{
  "model": "audio captioner",
  "dataset": "simulated sounds of rotating machines with and without faults",
  "train_examples": 39062,
  "noise_aug": 0.01,
  "time_shift_ms": 50,
  "input": "waveform_16khz",
  "tokenizer": "word",
  "vocab_size": 51,
  "encoder_arch": "conformer",
  "encoder_norm": "layernorm",
  "encoder_activation": "gelu_tanh",
  "encoder_mlp_ratio": 2,
  "encoder_head_dim": 32,
  "encoder_fused_qkv": false,
  "encoder_qk_norm": false,
  "encoder_layer_scale_init": 0.01,
  "encoder_inner_norm": false,
  "encoder_wave_strides": [5, 4, 4, 2],
  "encoder_subsampling": 4,
  "encoder_layers": 8,
  "encoder_width": 256,
  "encoder_positions": "learned",
  "encoder_kernel_size": 15,
  "fusion": "cross_attention",
  "decoder_width": 256,
  "decoder_layers": 7,
  "decoder_norm": "rmsnorm",
  "decoder_norm_position": "pre",
  "decoder_activation": "swiglu",
  "decoder_mlp_ratio": 2.67,
  "decoder_head_dim": 64,
  "decoder_fused_qkv": true,
  "decoder_bias": "all",
  "decoder_qk_norm": true,
  "decoder_parallel_block": false,
  "decoder_inner_norm": false,
  "decoder_positions": "learned",
  "decoder_cross_attention_every": 1,
  "decoder_tie_embeddings": true,
  "init": "lecun_normal",
  "residual_init": "zero_last",
  "optimizer": "muon",
  "muon_scale": "spectral",
  "lr": 0.029,
  "momentum": 0.95,
  "nesterov": true,
  "orthogonalizer": "newton_schulz_5",
  "adamw_lr_other_params": 0.0011,
  "grad_clip": 3.0,
  "cautious_weight_decay": true,
  "steps": 19600,
  "batch_size": 128,
  "epochs": 64.2,
  "lr_schedule": "cosine",
  "final_lr_fraction": 0,
  "warmup_steps": 390,
  "weight_decay": 0.003,
  "adamw_weight_decay_other_params": 0
}
Rows from block 2 of the audio encoder of a small audio captioner, named by matrix and row number. Rows with one number belong to one neuron. Each number is 200 + 20 x the weight over its row's rms, rounded and kept within 0 to 999. All counts start at 0.
After each neuron's rows are labels from the 100 clips, of 14976, where the neuron reaches its highest value: "responds to" is what is common among them; "loudest band" is the band of the loudest frequency at the time of the peak. Only what is clearly more common there than usual is listed. The data: simulated sounds of rotating machines with and without faults.
# fc1: first MLP up (encoder.blocks.2.ff1.fc1.weight, 512x256), inputs 0-127
# fc2: first MLP down (encoder.blocks.2.ff1.fc2.weight, 256x512, transposed), outputs 0-127

fc1.27,181,175,182,204,209,196,166,204,212,192,179,211,172,165,191,178,194,207,225,192,203,198,177,200,226,182,225,187,210,213,206,204,249,187,192,193,212,195,229,220,233,172,201,183,183,238,209,206,221,203,189,182,184,191,210,193,198,207,200,197,184,195,223,251,200,237,191,223,249,203,182,196,193,222,201,221,219,185,202,198,195,216,223,198,228,190,196,200,188,202,219,198,217,183,213,188,252,211,200,199,188,179,231,237,196,209,190,190,193,207,240,200,237,210,149,211,200,208,166,221,190,223,194,238,198,169,182,190
fc2.27,199,240,182,179,194,230,204,182,223,190,175,210,199,196,185,204,183,209,180,207,212,159,189,197,187,215,201,181,178,189,178,205,193,183,224,219,204,211,182,191,183,193,197,208,198,192,211,209,217,159,220,204,196,174,258,200,209,182,182,209,235,210,201,199,244,151,207,191,192,213,207,183,192,206,281,216,235,200,186,184,173,241,199,219,208,199,189,186,200,192,197,171,189,193,231,178,203,206,192,192,194,190,184,188,226,179,202,192,186,134,229,172,183,213,204,244,204,192,194,185,258,230,206,209,205,239,226,169
responds to: clipping; text has "clipped"; rattle; pump
loudest band: 500 to 1000 Hz

fc1.483,187,187,223,220,188,169,192,203,196,190,193,241,185,199,198,187,228,204,236,211,175,217,196,200,205,178,250,201,214,175,199,202,217,245,169,193,221,225,205,230,196,204,160,216,241,185,222,185,212,184,227,196,183,216,225,214,177,196,198,225,235,212,216,215,196,221,182,228,203,199,195,185,189,174,208,229,198,182,222,177,200,220,182,227,212,173,214,207,222,207,200,210,187,189,198,232,189,230,196,216,172,189,236,183,222,194,185,208,139,202,210,196,198,158,170,232,197,194,180,176,230,219,215,207,244,163,211,193
fc2.483,167,189,156,236,188,159,169,165,200,159,216,165,181,184,209,202,196,199,194,204,198,200,235,186,150,186,203,197,181,196,175,209,208,190,195,171,213,246,230,222,224,193,186,188,227,170,177,156,215,200,231,205,219,188,208,204,184,174,215,173,228,207,193,192,223,197,183,167,209,217,204,200,189,190,164,163,201,185,182,182,202,223,201,170,207,199,175,204,198,200,184,210,208,210,175,176,228,229,175,171,152,215,168,196,201,209,239,205,175,196,196,236,200,177,183,184,203,197,188,197,215,209,174,215,221,206,175,193
responds to: clipping; text has "clipped"; conveyor
loudest band: 1000 to 2000 Hz

fc1.397,190,203,182,185,226,225,191,181,172,157,182,186,206,197,216,180,184,232,192,178,196,185,202,166,193,192,204,223,200,188,207,224,171,233,195,193,196,185,252,175,191,223,232,208,225,194,205,215,190,183,213,192,239,186,190,184,204,187,215,201,174,205,206,208,198,225,188,183,249,190,190,180,198,197,193,210,164,187,197,182,227,167,204,191,220,164,228,204,199,185,236,153,221,196,174,200,199,197,214,227,233,189,166,194,194,168,211,163,192,221,193,173,191,177,226,176,195,217,237,216,231,176,242,207,204,193,226,187
fc2.397,192,193,187,199,141,213,187,216,248,205,169,159,198,213,235,192,187,171,206,208,213,215,210,217,231,210,229,192,221,180,177,169,208,213,203,172,187,215,173,185,190,208,203,215,209,192,188,218,174,196,218,202,206,195,230,206,198,212,205,224,188,205,197,217,212,207,206,176,214,184,164,195,191,163,198,189,209,179,231,215,154,225,187,231,185,197,196,207,177,213,200,206,196,204,154,184,182,182,205,196,174,202,214,216,181,223,187,207,218,183,235,204,221,208,224,147,199,212,186,231,207,189,203,203,192,200,169,185
responds to: conveyor; thin (high-pass)
loudest band: 1000 to 2000 Hz

fc1.23,211,210,174,208,195,212,218,227,176,230,238,197,173,185,216,187,190,215,202,217,199,188,171,197,202,194,227,189,173,176,214,216,211,195,206,201,201,223,190,197,213,194,213,227,191,212,247,187,153,180,234,192,204,209,214,194,239,220,203,204,195,176,192,201,189,203,193,226,197,186,174,159,189,188,162,198,169,189,161,183,191,206,201,160,206,211,210,216,213,209,217,199,209,224,212,213,187,206,217,172,211,229,218,204,247,189,212,181,244,207,212,176,208,238,208,189,196,213,225,177,214,197,205,200,170,209,224,200
fc2.23,181,202,203,197,197,203,193,181,207,180,169,207,222,150,191,215,168,210,185,172,173,197,173,178,204,207,216,202,192,228,220,226,218,199,161,187,186,197,196,176,179,225,222,220,214,206,234,187,195,201,174,209,178,234,199,202,200,182,216,205,196,171,149,228,216,166,184,218,217,166,203,182,194,187,200,218,189,206,202,177,181,201,186,219,205,205,236,195,192,212,219,215,195,240,205,176,232,199,199,174,194,205,190,206,211,186,197,141,168,171,176,198,227,193,193,212,208,178,177,208,137,210,202,178,197,183,207,163
responds to: gearbox
loudest band: 500 to 1000 Hz

fc1.495,205,183,168,188,195,208,191,204,198,247,224,246,213,180,240,178,233,185,216,205,220,222,244,242,195,185,169,184,207,213,210,213,204,189,151,210,229,184,180,212,153,198,174,177,191,215,200,185,186,198,209,224,218,218,209,225,199,181,207,169,210,210,219,193,208,208,192,225,222,201,203,175,233,187,190,208,199,179,158,217,187,198,219,216,216,197,169,197,159,187,217,194,197,179,196,160,184,200,181,176,227,201,193,200,221,189,182,226,220,185,193,201,243,189,202,188,226,231,251,206,238,180,145,182,209,193,232,189
fc2.495,184,193,222,181,226,209,206,192,201,207,191,187,147,179,209,203,226,185,202,215,191,209,192,210,212,182,221,213,204,215,208,204,205,175,229,220,226,215,211,209,219,230,182,190,195,189,206,194,192,202,193,198,255,181,160,186,196,180,164,184,187,172,261,204,235,190,166,159,201,151,213,214,195,226,265,212,189,200,200,213,173,211,231,200,240,215,227,194,226,221,205,215,201,204,195,234,199,195,231,212,204,198,216,165,190,205,242,189,195,184,208,191,225,184,187,208,218,232,187,195,209,180,194,228,222,203,193,200
responds to: clipping; text has "clipped"
loudest band: 1000 to 2000 Hz

fc1.294,184,178,225,211,188,187,196,207,196,187,209,206,240,189,185,205,181,188,211,243,200,197,144,176,205,188,182,214,197,192,174,207,175,213,201,183,216,231,211,215,173,181,192,199,193,202,214,206,204,164,183,193,138,195,189,219,226,194,206,214,191,197,191,211,229,238,192,198,202,193,213,211,214,214,212,204,191,217,198,187,196,177,231,193,190,215,203,193,239,187,176,213,186,200,228,198,187,181,164,209,211,177,197,234,200,209,227,203,216,201,222,207,242,169,218,196,197,182,208,208,185,243,192,189,208,186,234,192
fc2.294,202,193,169,216,191,210,205,203,199,217,157,209,224,199,208,194,201,180,204,210,219,257,186,204,197,155,210,174,242,202,211,183,191,202,182,193,179,208,191,176,213,194,179,235,199,200,185,185,176,203,194,204,150,231,245,210,193,186,214,220,216,218,229,203,211,227,145,204,214,193,226,181,218,202,162,199,200,235,170,241,207,216,202,178,173,164,227,200,181,223,205,222,190,184,160,201,224,172,167,171,231,132,179,237,174,226,187,201,197,215,200,215,157,184,206,209,197,195,228,192,171,170,240,185,209,197,200,243
responds to: compressor; clipping; text has "clipped"; thin (high-pass)
loudest band: 1000 to 2000 Hz; 2000 to 4000 Hz

fc1.465,163,204,186,182,188,167,196,203,198,174,197,225,229,218,232,234,197,215,197,207,160,188,201,202,209,229,175,213,232,190,190,245,226,192,214,194,199,227,196,200,165,196,185,215,197,214,205,193,171,168,213,207,212,220,220,204,162,178,201,211,150,206,206,211,176,201,220,245,215,175,184,170,211,182,216,203,213,228,212,198,232,210,188,181,213,202,206,209,205,206,178,202,221,186,160,199,183,197,215,193,208,222,197,210,197,175,158,192,239,199,208,201,230,243,189,238,211,183,229,192,165,235,192,199,205,194,213,221
fc2.465,208,185,215,169,216,217,220,202,199,200,176,234,191,220,223,193,208,194,192,206,178,181,205,213,208,239,177,216,172,170,210,187,199,160,194,214,206,180,189,194,206,198,207,232,199,178,196,232,218,199,203,223,166,185,224,189,212,229,190,183,243,191,195,171,213,196,213,238,180,200,197,203,196,176,198,220,176,194,192,257,209,191,202,214,180,166,208,196,210,206,198,232,180,172,232,210,191,193,162,199,213,204,184,176,184,176,219,208,176,196,205,215,193,191,181,177,168,238,234,150,187,226,191,170,200,178,186,192
responds to: compressor
loudest band: 2000 to 4000 Hz

fc1.174,189,196,209,181,205,159,171,194,205,205,171,196,240,200,217,217,224,212,238,239,190,180,225,208,226,191,180,208,163,213,194,196,178,240,177,206,181,204,174,191,224,201,214,213,196,204,178,226,220,222,203,202,202,243,203,202,213,220,186,179,224,178,210,192,210,230,203,202,216,188,207,191,149,201,211,158,180,151,178,188,211,200,196,173,192,190,195,201,163,212,222,161,173,195,195,195,195,211,223,200,199,195,230,215,213,219,183,168,194,156,171,198,241,199,200,206,198,176,195,184,209,182,171,197,226,191,196,200
fc2.174,185,174,189,214,202,204,200,188,194,222,190,230,198,166,196,206,180,195,190,200,224,188,173,243,191,201,221,198,186,222,199,221,207,218,224,202,214,207,206,163,197,170,221,203,211,220,183,216,211,223,234,205,210,220,214,199,197,179,197,162,216,218,218,172,190,203,203,201,219,210,211,223,226,208,206,212,200,209,201,214,189,182,207,196,211,213,226,240,195,190,214,230,200,225,231,187,198,211,202,195,244,216,251,151,209,191,168,213,183,195,213,199,175,214,207,202,240,201,193,196,217,198,204,223,191,176,207,182
responds to: compressor; thin (high-pass); grinding
loudest band: 2000 to 4000 Hz

fc1.295,203,198,200,206,215,195,226,204,213,195,171,201,168,181,170,177,191,176,207,209,194,207,180,193,202,209,215,206,226,182,224,204,236,166,185,224,204,212,191,163,224,197,189,167,181,190,194,228,218,209,196,243,219,214,210,239,229,214,198,195,179,236,204,182,195,234,220,194,194,180,200,195,163,198,233,179,191,199,184,191,225,192,183,202,209,217,205,205,210,223,193,221,214,225,202,214,197,179,228,194,226,186,208,177,208,240,214,164,194,203,211,197,215,175,189,223,226,179,194,154,205,139,212,205,197,220,195,260
fc2.295,207,215,160,179,189,217,220,185,187,210,213,205,197,161,187,223,201,221,201,214,198,178,197,154,202,195,228,172,218,179,208,217,193,194,190,181,173,221,172,187,228,198,197,179,224,171,178,156,222,204,207,190,155,204,179,231,232,178,226,214,224,216,184,202,174,191,189,246,175,163,188,201,197,212,180,201,214,190,210,171,220,198,213,217,196,188,222,180,196,205,217,191,204,159,227,190,187,213,223,194,193,203,200,183,196,198,206,192,193,183,208,198,158,195,197,236,201,216,153,210,203,208,164,219,200,184,203,215
responds to: compressor; thin (high-pass)
loudest band: 2000 to 4000 Hz

fc1.173,164,210,226,205,180,204,193,189,210,216,184,207,199,196,206,187,154,213,234,210,213,226,199,246,210,199,188,208,207,199,225,194,232,250,205,200,210,207,208,187,184,191,157,183,229,192,224,202,197,208,193,176,174,201,181,186,197,180,203,186,207,215,252,224,199,190,169,192,200,217,175,187,181,192,172,152,205,172,185,195,207,197,233,203,203,230,180,211,198,199,161,191,194,196,193,174,214,235,209,190,171,248,186,178,186,169,191,191,200,174,195,167,231,208,160,147,219,180,206,190,235,207,236,207,203,163,204,196
fc2.173,222,175,211,211,172,215,224,209,206,206,217,209,210,196,200,200,213,230,190,178,221,232,198,173,216,185,180,177,218,203,176,214,179,191,168,174,188,181,209,193,204,208,221,220,211,209,170,201,222,167,218,209,198,177,204,225,209,205,238,168,207,194,194,192,194,211,236,218,178,220,195,187,207,189,227,154,237,194,216,229,224,183,217,226,176,214,200,191,198,162,189,204,212,205,219,171,217,135,203,185,172,160,234,199,194,188,181,185,192,190,212,172,207,181,192,180,217,189,189,219,212,199,222,211,203,187,204,196
responds to: conveyor
loudest band: 1000 to 2000 Hz

fc1.425,218,191,180,218,187,194,195,190,198,226,224,214,208,231,197,179,209,227,199,208,208,222,226,191,220,193,210,229,229,218,182,209,162,171,242,234,174,213,183,203,177,178,191,240,212,204,181,182,243,174,213,217,203,210,227,156,223,183,226,243,211,205,192,183,234,210,192,177,177,249,224,213,220,197,200,192,221,194,194,199,205,187,200,237,212,197,204,181,183,209,169,166,203,209,151,200,169,198,202,176,205,226,199,204,225,159,182,204,181,195,177,247,188,192,212,200,229,206,211,206,222,175,260,198,202,209,197,191
fc2.425,159,224,175,212,196,231,195,189,177,190,176,172,214,225,198,198,195,242,199,195,179,176,191,199,195,254,228,220,227,211,222,201,198,187,205,214,216,177,219,222,202,180,173,192,175,191,211,207,189,201,227,202,173,221,189,216,211,197,206,188,208,205,240,238,234,158,211,205,195,187,221,195,216,130,216,189,190,215,183,203,223,198,191,180,195,231,212,207,196,153,173,181,212,193,220,162,184,171,189,210,213,218,216,202,214,193,232,199,184,239,228,226,197,233,180,201,206,194,206,206,187,209,204,187,194,182,212,218
responds to: gearbox
loudest band: 500 to 1000 Hz

fc1.220,217,170,214,185,195,197,173,215,208,198,197,192,241,199,206,197,196,180,175,229,187,204,188,195,226,193,198,193,165,200,188,223,232,194,221,203,173,258,215,210,183,174,180,232,213,209,183,182,152,186,206,211,199,197,212,231,237,191,214,205,232,211,206,190,205,215,235,209,185,174,168,247,170,165,192,186,183,205,200,211,162,169,189,203,174,196,162,211,224,187,264,223,204,204,220,209,185,212,210,183,192,223,241,164,207,189,199,178,162,188,215,201,189,210,191,185,193,181,201,223,188,192,183,187,194,202,198,203
fc2.220,200,214,206,204,209,185,199,194,188,221,226,165,205,192,206,210,235,224,182,166,198,173,190,188,172,177,187,180,218,226,208,197,182,184,179,212,182,261,196,204,192,236,189,247,200,220,183,215,197,209,199,208,180,178,179,204,206,164,196,223,216,203,214,212,190,185,208,189,182,208,206,172,181,207,225,218,206,178,219,177,210,231,236,181,243,214,197,161,179,220,204,182,187,187,214,197,210,181,207,186,174,238,201,161,186,194,189,195,207,176,189,215,194,191,244,228,205,214,213,211,206,199,204,230,186,217,192,175
responds to: gearbox
loudest band: 500 to 1000 Hz

fc1.119,209,205,205,234,170,173,166,214,172,154,227,194,222,177,181,218,175,201,226,167,194,204,185,187,193,234,225,183,171,188,194,196,210,168,197,233,184,186,220,162,192,183,210,249,204,188,209,212,210,230,209,215,171,191,173,203,178,200,196,209,223,205,183,208,196,196,214,191,230,173,169,199,218,209,170,220,180,172,219,206,212,218,202,200,256,205,194,227,199,221,194,187,209,215,194,219,204,207,202,206,205,179,198,165,196,164,183,198,202,195,192,196,203,235,189,191,202,179,197,200,200,226,211,189,215,222,201,208
fc2.119,229,206,197,191,191,171,235,208,199,201,194,220,208,186,152,193,213,204,209,206,197,196,216,244,239,194,168,205,227,185,165,237,190,206,222,210,228,192,187,209,217,180,206,225,187,231,217,195,228,223,178,210,159,178,191,213,166,224,218,189,166,200,185,171,195,178,184,210,195,234,225,176,234,172,192,215,214,190,174,207,229,163,217,182,170,219,202,223,217,177,219,223,184,189,168,188,172,218,196,225,228,212,209,191,202,221,234,207,206,186,212,236,212,186,173,191,212,206,192,181,199,242,177,203,194,187,213,233
responds to: reverberation; text has "room"; text has "reverberant"; muffled (low-pass)
loudest band: 250 to 500 Hz

fc1.166,181,162,161,226,172,209,198,198,182,212,195,215,167,206,221,173,195,185,204,230,215,200,243,179,165,223,215,240,214,184,199,163,205,203,207,228,243,199,193,139,186,191,209,183,231,181,233,212,187,237,206,210,227,188,214,204,215,199,196,206,189,181,193,207,218,187,233,160,201,187,201,196,216,167,211,193,190,179,205,226,181,203,186,182,203,217,189,220,185,207,185,206,168,182,185,175,172,188,180,188,182,155,185,224,228,205,168,201,199,182,229,206,223,183,249,208,212,185,210,212,222,182,185,216,219,208,219,215
fc2.166,205,174,165,165,211,205,177,236,183,197,207,158,181,205,203,191,180,215,195,234,193,212,211,213,137,208,152,194,209,232,195,217,164,207,227,192,234,211,210,191,199,180,166,201,169,202,184,222,214,182,176,220,215,168,209,197,203,197,193,221,222,203,161,225,221,199,177,178,184,197,178,184,197,218,134,205,197,203,164,191,200,183,176,225,185,184,201,209,180,221,155,181,208,195,179,210,191,195,249,188,222,208,173,192,212,225,208,213,181,250,204,203,191,218,191,215,201,222,193,210,233,185,186,155,224,191,183,201
responds to: conveyor; compressor; thin (high-pass)
loudest band: 1000 to 2000 Hz

fc1.261,202,165,168,220,197,165,192,227,189,181,175,230,213,192,200,208,192,167,209,172,214,201,201,219,182,171,220,197,164,205,219,242,208,195,203,198,192,171,214,197,196,178,178,176,182,179,215,229,208,171,183,220,221,195,182,183,211,184,180,183,193,228,239,214,198,184,159,191,229,189,195,186,211,193,192,193,178,197,202,196,198,205,263,195,192,193,231,184,198,162,232,207,215,186,195,217,170,196,195,223,218,212,204,171,212,224,184,169,182,228,195,241,204,185,173,190,217,248,171,211,215,189,219,179,187,222,196,196
fc2.261,217,221,183,185,224,176,230,194,235,185,191,200,217,207,198,198,234,186,219,213,187,209,191,207,250,167,166,202,179,202,238,198,187,191,229,193,210,199,192,211,190,191,188,194,180,200,202,208,192,170,228,214,198,219,225,161,180,211,212,194,215,192,256,202,207,219,191,187,207,168,235,188,199,200,167,215,188,202,224,194,216,191,190,185,202,218,185,203,203,195,197,217,177,145,188,191,224,188,168,261,161,202,214,190,195,159,210,187,225,192,224,180,207,184,210,140,181,205,152,184,214,185,182,231,225,194,186,170
responds to: compressor
loudest band: 2000 to 4000 Hz

fc1.271,208,200,197,194,206,194,205,216,171,202,202,225,199,223,212,217,156,210,148,196,218,215,179,234,222,188,194,163,169,183,203,184,192,182,197,204,183,193,189,234,212,195,208,185,178,207,193,194,162,216,198,195,199,182,197,250,216,175,210,206,195,201,228,215,188,213,237,191,169,203,184,175,205,194,209,166,178,207,188,183,183,163,175,234,195,213,197,211,214,196,212,189,196,204,226,227,198,223,219,171,189,197,225,176,190,202,202,216,230,195,227,175,210,202,227,213,191,185,202,175,189,218,235,184,182,202,192,190
fc2.271,167,213,183,160,196,166,200,217,184,189,172,193,211,230,234,246,185,181,190,171,219,221,234,252,218,208,169,184,204,180,215,206,177,209,213,209,186,180,206,221,190,213,218,217,180,171,240,184,238,200,210,184,177,200,191,199,213,218,194,202,195,208,214,229,169,178,203,196,157,220,212,198,191,202,189,202,173,180,196,196,234,202,207,176,181,184,205,234,218,181,224,222,185,241,185,200,185,209,206,213,180,205,222,227,205,186,207,200,194,167,200,208,195,209,163,160,203,191,208,196,211,205,209,203,194,186,210,210
responds to: gearbox
loudest band: 1000 to 2000 Hz

fc1.112,158,141,182,181,236,206,227,201,181,215,195,197,184,168,196,182,177,220,211,203,230,209,188,219,226,184,157,219,218,184,179,240,198,196,219,146,185,218,216,183,215,195,199,176,180,188,247,221,202,166,205,209,228,219,223,182,170,210,205,254,196,192,219,234,245,199,198,218,195,222,205,182,219,174,168,195,167,198,167,163,209,185,181,217,194,214,187,196,226,229,202,200,180,196,179,206,198,190,169,215,200,263,178,215,225,208,216,209,188,221,187,185,215,205,184,200,179,212,200,186,186,194,198,173,203,195,182,201
fc2.112,222,260,236,201,209,201,162,181,190,217,189,233,198,180,186,210,235,225,196,205,215,177,207,198,197,212,154,223,202,200,214,196,196,206,183,190,207,180,184,202,220,200,187,216,189,204,201,179,201,164,207,231,178,189,189,191,193,197,213,135,192,209,167,201,225,193,186,184,166,197,203,179,209,198,207,186,158,198,212,195,169,203,194,201,187,198,188,200,182,248,177,242,204,184,215,211,223,237,219,220,219,206,201,207,210,204,193,199,204,215,222,218,170,176,234,204,215,167,219,202,199,207,185,205,202,223,255,150
responds to: compressor; grinding; clipping; text has "clipped"
loudest band: 2000 to 4000 Hz

fc1.473,204,214,199,217,168,191,216,212,164,194,212,211,203,184,170,225,185,211,237,178,198,210,270,183,212,180,233,210,221,203,207,189,198,169,208,195,231,204,164,207,210,193,210,214,238,195,204,203,202,229,191,156,189,191,216,203,197,206,188,180,214,215,231,253,214,248,200,239,175,190,200,191,241,187,182,205,191,205,189,190,228,171,166,196,205,193,174,230,220,213,212,197,207,205,185,216,260,227,210,214,236,169,215,177,192,209,186,179,183,188,197,184,235,208,242,179,187,206,200,206,188,188,190,179,184,215,190,251
fc2.473,223,245,199,192,195,215,181,222,192,212,207,231,229,239,220,213,209,179,182,182,208,196,177,180,193,214,195,183,198,194,235,149,235,229,175,190,218,218,197,169,219,195,208,203,204,192,206,180,217,191,205,185,177,220,215,206,215,217,204,186,204,202,212,195,219,200,219,230,186,188,189,185,218,201,193,200,200,202,207,191,182,169,169,208,194,199,203,207,185,180,222,188,211,181,166,178,223,188,188,199,186,192,202,192,217,189,218,202,203,149,216,190,172,175,197,237,169,195,180,212,187,201,175,197,198,178,235,208
responds to: compressor; clipping; text has "clipped"
loudest band: 2000 to 4000 Hz

fc1.498,216,230,193,203,207,214,200,201,172,200,195,210,199,189,197,227,189,223,193,194,181,215,206,177,166,193,229,186,189,201,219,224,196,260,187,167,189,190,228,203,221,203,189,175,193,196,201,231,214,176,206,190,180,179,201,213,205,160,174,175,218,227,220,204,185,171,198,228,166,219,222,222,242,188,202,194,226,199,185,177,207,194,211,195,216,174,200,212,160,205,229,247,187,193,179,212,210,187,201,208,199,180,189,184,208,220,136,195,214,198,202,178,175,166,205,203,197,206,195,176,169,231,163,182,187,186,202,173
fc2.498,229,207,196,180,169,185,192,208,214,204,174,155,175,230,200,180,213,203,183,198,177,192,182,215,164,218,190,211,217,189,203,201,227,217,208,194,209,234,242,193,197,195,222,199,186,186,203,152,242,232,217,190,204,220,201,199,201,205,210,230,218,182,200,208,187,194,165,175,194,174,207,208,188,216,202,201,186,191,186,226,210,207,206,222,173,209,177,206,222,190,193,158,221,202,187,209,204,206,256,224,142,205,194,210,178,209,167,193,193,201,184,169,182,207,213,184,195,184,195,221,219,256,194,174,208,193,200,189
responds to: reverberation; text has "room"; text has "reverberant"; clipping
loudest band: 1000 to 2000 Hz

fc1.324,189,184,179,179,216,151,205,233,233,210,195,194,190,174,202,219,209,217,228,212,216,216,201,198,241,189,223,201,154,184,216,204,196,180,185,200,180,215,160,161,206,215,207,189,217,236,190,222,232,213,206,192,192,210,203,211,237,222,209,201,185,207,211,213,205,211,200,186,194,215,207,211,183,185,188,217,199,191,184,204,199,194,160,191,192,188,195,204,205,225,186,220,179,215,172,199,251,237,248,221,204,183,210,173,216,215,197,210,195,183,181,202,167,164,183,179,213,178,249,225,213,211,182,227,191,178,200,212
fc2.324,179,196,168,221,197,211,187,158,224,215,208,229,220,204,221,180,206,181,181,182,201,209,192,213,183,195,227,243,215,225,202,180,199,227,245,238,182,213,173,178,208,202,211,199,244,215,199,179,208,215,237,178,189,199,217,188,177,177,191,205,202,162,161,181,210,188,206,208,178,162,221,216,193,238,229,188,207,213,221,194,191,174,220,202,207,192,221,174,195,232,212,237,189,189,252,187,214,198,209,170,208,202,218,201,204,223,262,191,198,200,242,172,223,209,172,219,231,204,221,203,186,176,194,190,198,172,207,200
responds to: reverberation; text has "room"; text has "reverberant"
loudest band: 250 to 500 Hz

fc1.311,184,239,185,198,168,225,179,202,171,183,203,170,199,187,210,212,199,211,204,215,205,209,184,227,177,231,258,218,172,191,213,206,197,231,182,165,209,196,204,188,197,200,193,162,207,234,227,198,208,202,215,172,206,203,225,237,203,221,194,219,180,215,162,161,214,194,202,197,218,202,233,224,199,221,231,205,181,190,214,189,206,207,185,205,191,210,188,193,169,160,190,175,182,205,185,199,154,173,208,215,177,174,189,220,195,173,196,141,168,195,217,187,220,203,175,199,162,185,219,235,180,216,190,186,191,211,200,197
fc2.311,219,227,208,206,169,214,186,179,192,211,188,206,238,217,214,207,200,212,198,190,197,158,199,203,187,254,202,149,209,183,198,201,197,210,178,229,182,210,208,215,211,197,184,206,183,190,226,210,173,218,238,201,208,201,271,177,217,183,190,170,204,224,189,201,200,198,189,252,183,198,200,212,217,203,208,204,242,196,185,213,185,231,235,207,225,196,208,209,205,217,226,211,234,156,188,210,241,203,204,176,205,223,187,196,197,173,204,193,197,181,222,205,189,236,177,190,190,188,209,192,174,225,210,179,184,206,216,185
responds to: conveyor; thin (high-pass)
loudest band: 1000 to 2000 Hz

fc1.125,167,177,232,230,202,175,170,183,198,178,197,242,173,203,191,203,232,193,221,188,206,216,221,227,177,182,152,184,195,189,175,217,191,239,188,203,232,237,218,198,186,212,202,220,201,210,212,204,212,185,186,182,188,207,182,146,213,183,190,199,181,209,197,222,176,224,185,167,154,206,171,190,186,186,194,218,229,199,209,221,194,209,181,207,187,207,224,209,210,224,191,181,201,166,182,207,156,170,192,201,222,219,219,199,204,204,189,186,214,174,185,223,204,246,210,188,172,184,223,209,205,232,181,228,218,213,202,213
fc2.125,158,237,203,217,194,168,187,179,182,206,216,203,222,181,211,226,193,187,196,214,192,212,191,128,211,207,214,174,205,201,210,205,163,226,224,224,178,190,193,184,165,213,191,192,220,211,194,201,179,239,207,207,229,216,213,195,193,209,210,215,212,165,237,208,175,194,192,231,176,199,192,183,211,197,167,195,183,202,213,174,203,224,211,189,206,203,185,211,195,203,173,188,213,207,208,206,181,189,204,192,187,194,193,175,195,196,200,198,206,205,203,205,193,212,193,187,200,188,227,200,165,194,227,207,200,207,157,194
responds to: reverberation; text has "room"; text has "reverberant"; imbalance
loudest band: 1000 to 2000 Hz